config.toml
model = "image classifier"
dataset = "scattered letters and digits in many colours"
train_examples = 195000
image_size = 24
crop_scale_min = 0.8
horizontal_flip = false
color_jitter = 0.2
targets = ["count"]
num_classes = 6
arch = "efficientnet_v2"
norm = "layernorm"
activation = "relu"
channel_attention = "se"
depths = [2, 4, 2]
kernel_size = 5
stem = "deep"
expansion = 6
widths = [40, 80, 160]
loss = "cross_entropy"
head_dropout = 0.1
init = "torch_default"
residual_init = "scaled_by_depth"
optimizer = "muon"
muon_scale = "match_rms_adamw"
lr = 0.0018
momentum = 0.9
nesterov = true
orthogonalizer = "polar_express"
adamw_lr_other_params = 0.0018
cautious_weight_decay = true
ema_decay = 0.995
steps = 29600
batch_size = 64
epochs = 9.7
lr_schedule = "poly"
final_lr_fraction = 0
warmup_steps = 1480
weight_decay = 0.06
adamw_weight_decay_other_params = 0
Rows from block 4, named by matrix and row number. Each number is 128 + 24 x the weight over the matrix's rms, rounded and kept within 0 to 255. All counts start at 0. Numbers have three digits each.
# convs0: expand 5x5 conv (model.blocks.4.convs.0.weight, 480x80x5x5), inputs 33-35, a 5x5 kernel for each
convs0.302:135128105119145157094140139122155108107115123127102122122101161155137129118121145157099098150139135133110144133167097108119107121107139153125106158161136129160134115131115131125129168168134126117102132096131120126101127136099
convs0.303:156144149143142133151130138114148128119147097144131094144113172180146159138098099131157129158118109099147128115095119157113121140145136145208139151140119140144105134123134128135121137140132135128152122128131134125151128134134
convs0.304:105162088098177130134110117114143110103132114157128128139138112130121171106153124145119152145150168083107117126104126161166123112145131140140121146105146154127109154121120151118124092104148142133134108132152125105108133138136
convs0.305:113128122162127119116152123128116138151143124121111098125134117122104141107150186167117128126173150172147104122167172127126153148138114121157126102119131136139162125163176132143133117180125149139129132096130111108119132150105
convs0.306:108115082119147137170117101121135118129142147123173115111162129134086154130129174156098108100138141108105100125127176150145130140103146113134100099104129120128121151110136143136105103150149118157165160217109207120141118085080
convs0.307:128173215170108146096159146138148137141141144117130115117116155153118156136095093139112114114120137104121137146162161166160157100102107108130110164131070113182128143078134166141106180102134121114154124104075147151103107156139
convs0.308:133106123155163131123152114171137128142143110129152180140126083114118066124133184181143137149139131133113129111038067107159145137177122077088134097123145213138139169145179132097127117148120120134179164148165115088096137114152
convs0.309:137168098129109121116129114125110127102154174135144127129127129144121135134130079098153114132098130118131134122148149126150109121129142123111160161175112123101103143139118113146148162131120130133131080129111114096096150102155
convs0.310:151136114125097134133139121111120113104112124149133154113150118137091116132104141118142126152127108115128125103159123095085099193118106151107135121132106140127113108151120104128128127127159131135139142084207106119137124131145
convs0.311:114109122117147117143124085112149147155151130175138160135144129128119148160111096100098139188153152073107147141172082129119094111122178135139132145115111111102086144152155116065126150109111081113106130107128166163152121111141
convs0.312:139118165101117124099123107141117113148161169134133126115137079124115115130108155109102138155151130115140114155161107172104129108120083100137156128127135165175132134131126137128114110150158146125111157134099079152155163145117
convs0.313:139144135118142136134144147139151130114099102116137097130097130109139150108091094109107135075132094078141123120116079124102119131131135114131122121163099110153124117090136130122125083118093063082105090140132086115094165161137
convs0.314:093144075113110123104089126120089162157124116158134152129122126153130120140114113141148120117144121143132122115134138127111139124089149113093195116125140126160130147117108134159144160130165122104139144131147137080146155188174
convs0.315:125161146125167123168127096136114150101100119114139107118138131109117108115126147113137128131087143125122152137152133122121124117092135154128106160132167152101117118163155134120125169142211129112123125127121153129094129123148
convs0.316:134121126135121128139115112119134129139126114153118131131149116123141107137137156091128123135125154145149131150132122113131128119092129118157149127110114105109134120133121128121134126139144143132135109124120149126142119136123
convs0.317:128138070123129118123107110125168116136123148164145162141145142132136164113103121118099140158107114118120128144133143113165126119135129115149156093133113126117122107105151135118133136121118139116107143138126114118137117117139
convs0.318:128149106148130141148167145131142123128130121126118132126127134100146104120142120093127111099149130143133119148121115122128117115143094154125147145136133118106122122133134145116108142112144144130121132131133133146134123121120
convs0.319:113117134117105110113139115160150170121139129099114143115149118107128126131082123157101127133125096138167136139153114128144149141128148123143164137143153114136148133124160146139147131161105153162152159107104121099108107125117
convs0.320:064115135095134125130117085152124141143149128152126121160141113127170111075115145124143134131145144142138097107143152121120128120096130133123113116100097133152133115144073132096114119132126117083166150114130151130119141113085
convs0.321:109088165094101138163181136097114112165143116108151167155116102168132088110129159140166142132122128147116132125114157141116104118106142121127141138142149124188100128113107156158141140105186185105140118113069128117119155118170
convs0.322:137112098144120133139114149122129095134132127134104123129113136127153152166131155127103144113122138131118092118105137138108124111152116134116136093123158135151142117111143156130125110131154108091161098120161106141133126127136
convs0.323:115132132147135189120133138111128120125150156126132103143165112133126129124128147135112111129146108121109127119115103139137149117111134109126128099152113140148121156136104110131067120133141129114126119121102150153147147134139
convs0.324:121115108126127082141148163096084146146151125131117152184106161113133109117164137104125099137110108109197139108129114116111111122119141089170120090112126130123172144097128145139133121089127146104120120121139161115156093182161
convs0.325:132136141135131129134138123137129143133123131127139145138126119109139139149134127131130133121112125116125131132111134120124123130127103106115118106130111128134142124106110127121126146142119120149115116125110118122137138108132
convs0.326:139136153133141102131127135130117137150117120110135154092133113140156161129130135121108102122133148096109111135092154110128120132100123116146089141151122154140141107158113115106148127121157146134136121113117128115143098097128
convs0.327:129113108127114122118135131099134083151117119110091136128143161111125114125131122112134168130109131145139145140118119115112083116144123141093131101152124143136121114123140150134142133120127163161164130142108151100107140119126
convs0.328:127132177169123144112154162141131082149109134110101143150119132128201169104105110130142110119118105120107157135105120126150176132134125121130114142133114100160131104153091135134122137108141110134126083189123099091110154167125
convs0.329:137149140151144136089093123126130129132133149113126111128156128156112138117129143162137106130134148151146148148127106124145127173113092137129156115128144156147181125157118104117114136104127122152120096107115128115154120137110
convs0.330:136120123128137132127122109143133119105100149161135135156123084137105091130098132120123098162153148170110085128160151145146148127184185117130113103134160132101129120118148132142073122152090110139153221179157175119105110098106
convs0.331:143108116134119089124117110102108125116127122102130138141127112104128120153124120139108121134163104133114112124108102159137133116154110115136149130066132109166105113107150125139140106098086103117135111123131133145085121130087
convs0.332:150144107118146121162126137140138180098153134146145167168167092138110117091157153144084104103152111111171133136108136129132114107110112132105081101099130148124164109113159079134103158118078127117132094094131194092118081130080
convs0.333:131142119103155090140172086105131197128132112127139143142121135130135119125136182178141100097150103099116120123135083146107164108126130158173160143126150209180080042085165122061127084115123129123131199120127128209167052104155
convs0.334:105126152117112110143134132134113136138122142099117124118183135144130122158120127119150119115125146138138108100142077140146123103136146073143157126165139126151150149162101136108112127113131097164134144093123122079155130131140
convs0.335:143121091125124111116116154131143116122116140148120106147128131122117127140153136151131106130149100128121123112133120114128138128126093147123154116113119135148130126138126131129127107132147124116129151117123158130132140120115
convs0.336:120135110134164131174078163110120147125101129137124119115130168153126145157093165095109128132125152105154119136181133130148105097127160130151110113121112170151128153119109114173088123127153098136151123113140125143152146157132
convs0.337:133127126117134140144125129132102099130107128159118092125143103103091142135120100126097104113118117119154145130107122134115132134100135132131163128130126116113111160123119122145122103132114125121118139125122104113126122135119
convs0.338:083142150125161116140109100107117124152134092108143100142159148150203127152121137118121115093084129160175150103134113116106123146184134109126112148113173119126106123099115146148136142145144137144118171084154134134094132135075
convs0.339:112128135137131142146149156099111152105142150119128113118137103133149132131130126139108088113112132120110113148106129109155157138110102126147129138113160109129118117139125118113118127117123118107159135157153131146108108139113
convs0.340:129153109086113151114098115126118126129103102088099123111086087103122105116150138128174145159148134143113143130133169115163128085125141181116168117135138120100104163170125133109077138127174130118154096111164145114100098126128
convs0.341:121117113124145127132144112103083139117110148106117133105144129144123109151137110142112115115109140142143138131111146118142114092130126143117141122115134119121095129105121124105121123105088110104144133158125116159131137141131
convs0.342:137146129145132096138123111108109178102129124118127113132132144123108156149107134133141163121112137133162123094128103117114119149161118147098129109124123123107134118110134118122097100124158120138103124137139194118102125136134
convs0.343:107110120142100158140115137092130133138126132108131131146136098107140138119127146116098134120124165101136116112133131117149097133129110158132150121122104114142117096137130147140149080152118127142109104107135129138146139125129
convs0.344:167160139164081168160124108150141093111130145150141125143147134085093109136122131159130140097106127179122123080104114167127093186137148123109110071121102117135184135143123120138150122095068112108085125123104125110113127126130
convs0.345:117141128115128146113100121135154137138107138110135138129130115120132117125145137154152152098124130105096140139102119159109140159147140135134104126142120152109146124129163097110121143148143134121135119100139143117142154131138
convs0.346:148095112085147122095123135089138115113166125137099094147122139145100138144141136111171121144139122138127138109138091121134162116097160138147107142173142161130112127122160139147133135136074131135139101122096147102120118148130
convs0.347:149122110130091146108131137098102077129138125122099154158102127152150157126156158137105174174129103163132122169096148181180159139131139136089121094174138139153146105143112146128069106141114162132143153138127140134157147095132
convs0.348:130085101172122085110088144138133122150162108158108107139129112126140141111114123138158125110155099140099089143111106116133137126138125116115094152144129113145100123092113140145137149151157096150159121117124132136141133149136
convs0.349:131115079149120121118161155153152115176147113104135149128107143145136170159101109122087114126117119133142120150160089142085118101146151139125107144108117154091168120091115148158149106134116165117080139149103113126154133161170
convs0.350:134142144119122136143116133129145119111144145099112143116146110135104140084094127150156136137092121171111140106133108128128144138161110118116121092112096108156117128143108134145113109136138127123147118115149139147111121115108
convs0.351:101124141166129117123128155105105099102092106117152127113101094119129130124188138129122138134102145103161133093134159126111156107112125158116167142144107133133125158125075130137129140102128130071101159103144124162163149104134
convs0.352:109140148107150107105151122106123109128166126122125139154136101106140184128126133141132116126099148111098129112152142133118121160101099117123120120144155112140114084152101121132123136137101150134132154129079097164124089138134
convs0.353:102127164158149123146084148135126162152157139136175128135157134134118125174132134129089088132098139149082111144150142157129129135116083125115137139146145129102107134116134103131154155123125142100131121149139112141137156092136
convs0.354:129140135127139152134143155121134123124093163103139149132121173149120100115144101104157174121126151149123136090129150075118121128157155149161133088117162126090108139156151172149100156104164142117125122141150150152128118123141
convs0.355:138155101116156138138149128133118148146112152098129153123139056097136108142090099139140115112139127143130143127120090150148127153097116115106148090112134097119110110117135135151146130138115096139139137138110102115145133180118
convs0.356:123115120113146122100124116128133168145113143106128153148113123106111113134133144129113151110136122118126125138146143149130103135140136132115146141120096128102115128108133153148134150135124104131125125113130119126142120091180
convs0.357:127128075116128138132098138118131121131156128084100106182131109114133157185162190156120119140142136117098127145136126163127127099109090133063109117155147156116092122101103144125156103108154198132147122122122141113032119129133
convs0.358:138095120133093149111114105102126121146153102134128102142134145169135135122126096140134130134128174134135135143125121149149089124126122147155104157156118151116145110157123133158123094174110113138130126087112121148122109137139
convs0.359:148089115141166132136110140119130126171099139132116152156128127108148117128143154098123113135110125098109119114101096105162133112090098141100133109128141125160116171115122121135175110134124110154159139098131139156166124083107
convs0.360:095137161113144112123137086109144160131146129116130130122165134140146112151099112122129110112109154125108114136159160142126187120125130129103135119092115108158133129126144151123093130140163086121091156118141126145160108106106
convs0.361:125108151130135139114150139119117116091111134121129128130141122109126125125137127148156122108124126128127113121115139164088115106119157089143171117151108114139147125138138123111123119140106119135131135126093093132148118117132
convs0.362:098119107146141119144120146114130156139142117142107127125135139104129107117143136131125101107107123150169155155116108126098124103147107147161135133114126127138124110142157129129112123152139154126134106130102169113119111103144
convs0.363:089117109133126155181141118116137134123133130161152157102123165100097113117173113117100124111103140146156142133111112072131117155165131117125134161132147164136091127124114143161152141145155162128126143121146113091117110121127
convs0.364:126134113110128135120162125132166138140146124138132164125144129111144114097107138116120121114143109137115130111109138117112094129128138139134088137148157124128153136123161141138116110128092156108094123102124084094126086128103
convs0.365:107122108102142110123092117096127133140131137124148145138127142147155120163102113115108102139113101141150110111155088134087124154158130150134160137115115111113128122175136145170153158133134124120127124160148132159158153137151
convs0.366:090151131146168121133157160154159118148138141153128133150113099134154160126090130147109115084094133097098132130146125123087131076105152149102105127110104152133105155125147114131114148118113138144143104143122097146121137101172
convs0.367:128121149134100138110159084137160150173136141126126104089144132141120126139101092117169143115102072152104158155132101158117121113115128154124150145122089090140187124135142125141125098148091183137100102149147125139132137104139
convs0.368:123145140118127118159126109146151093141102122143121175097130134127150132147099113125133114147136135111156164125162148118109147133125134140124123133126111109125148127139125127131145110107117097113128143139155120140116147144118
convs0.369:134127143157130108127137139145140128143119137128142128119102109142130132118100127147165104127126152108150125127118103135098129122131123120112057114112132121143153139148144123130124130098134136135131111158122131149130128133124
convs0.370:121105114108133111105143111145121112130122119092154134117159130127148085116141114113101129120144120126130128131107118134138161152128121102145148119112123131150156116098112125143116104145122124127151129146095115134155150105097
convs0.371:110105106144108131100112123149127152123139146129102135100108129145110099096163139112142111113094111095105074139115107140102148131116084093121165125141164159138166144114104119177120112113102115105147208144103073135167136137125
convs0.372:117126123139146114167160173168143134128122135140134132100127097100149142166128146147111132152120125103123147096084096155095132112131132133145122113123133221134078113122137126113115110155047098127154137131136142127106151138067
convs0.373:124123117127123129111197123144134143134123135102125135142135146139159172148132126081126103130117100114170098084069101108131115099116158152140126146138129177093106124146128111120178103127090112069088132113088130163140122149137
convs0.374:142131126122147152080124133104125138105129120139129122114119157169171123127088138126113108117141110170159127091104115113125136125150110100095118131135075132108121124141130155120117109086127130142118127125131157132178119154102
convs0.375:092115144139141117142157156137166137133100146147172163124127165140142096150099126130142134115116140166129143126158143131118122105095146159145171170118138142133150107131114123106108088126113132196100137128170146155108147121102
convs0.376:118122134117141117125123119116130151147125166141127118130134130132134118154105135131145126132149130128144134137153101105125135141146121134123139136148145140129153136141148136124144135135136146115113134127147118140147113148145
convs0.377:122161152128126118135130138138128130149147139123134116137131146115115155117132107129121097122115156120109117139099132144138118154141136129133113120134138130117119122146133138123126131137103122109100114112141133108128120140126
convs0.378:126138106127134132135148138126134112124110116113138115120120107107115125144136126109116140135151124137129121119111106137118138144161083117116119121126131137114134123128153136108118125129141153129155128122139127131136136130120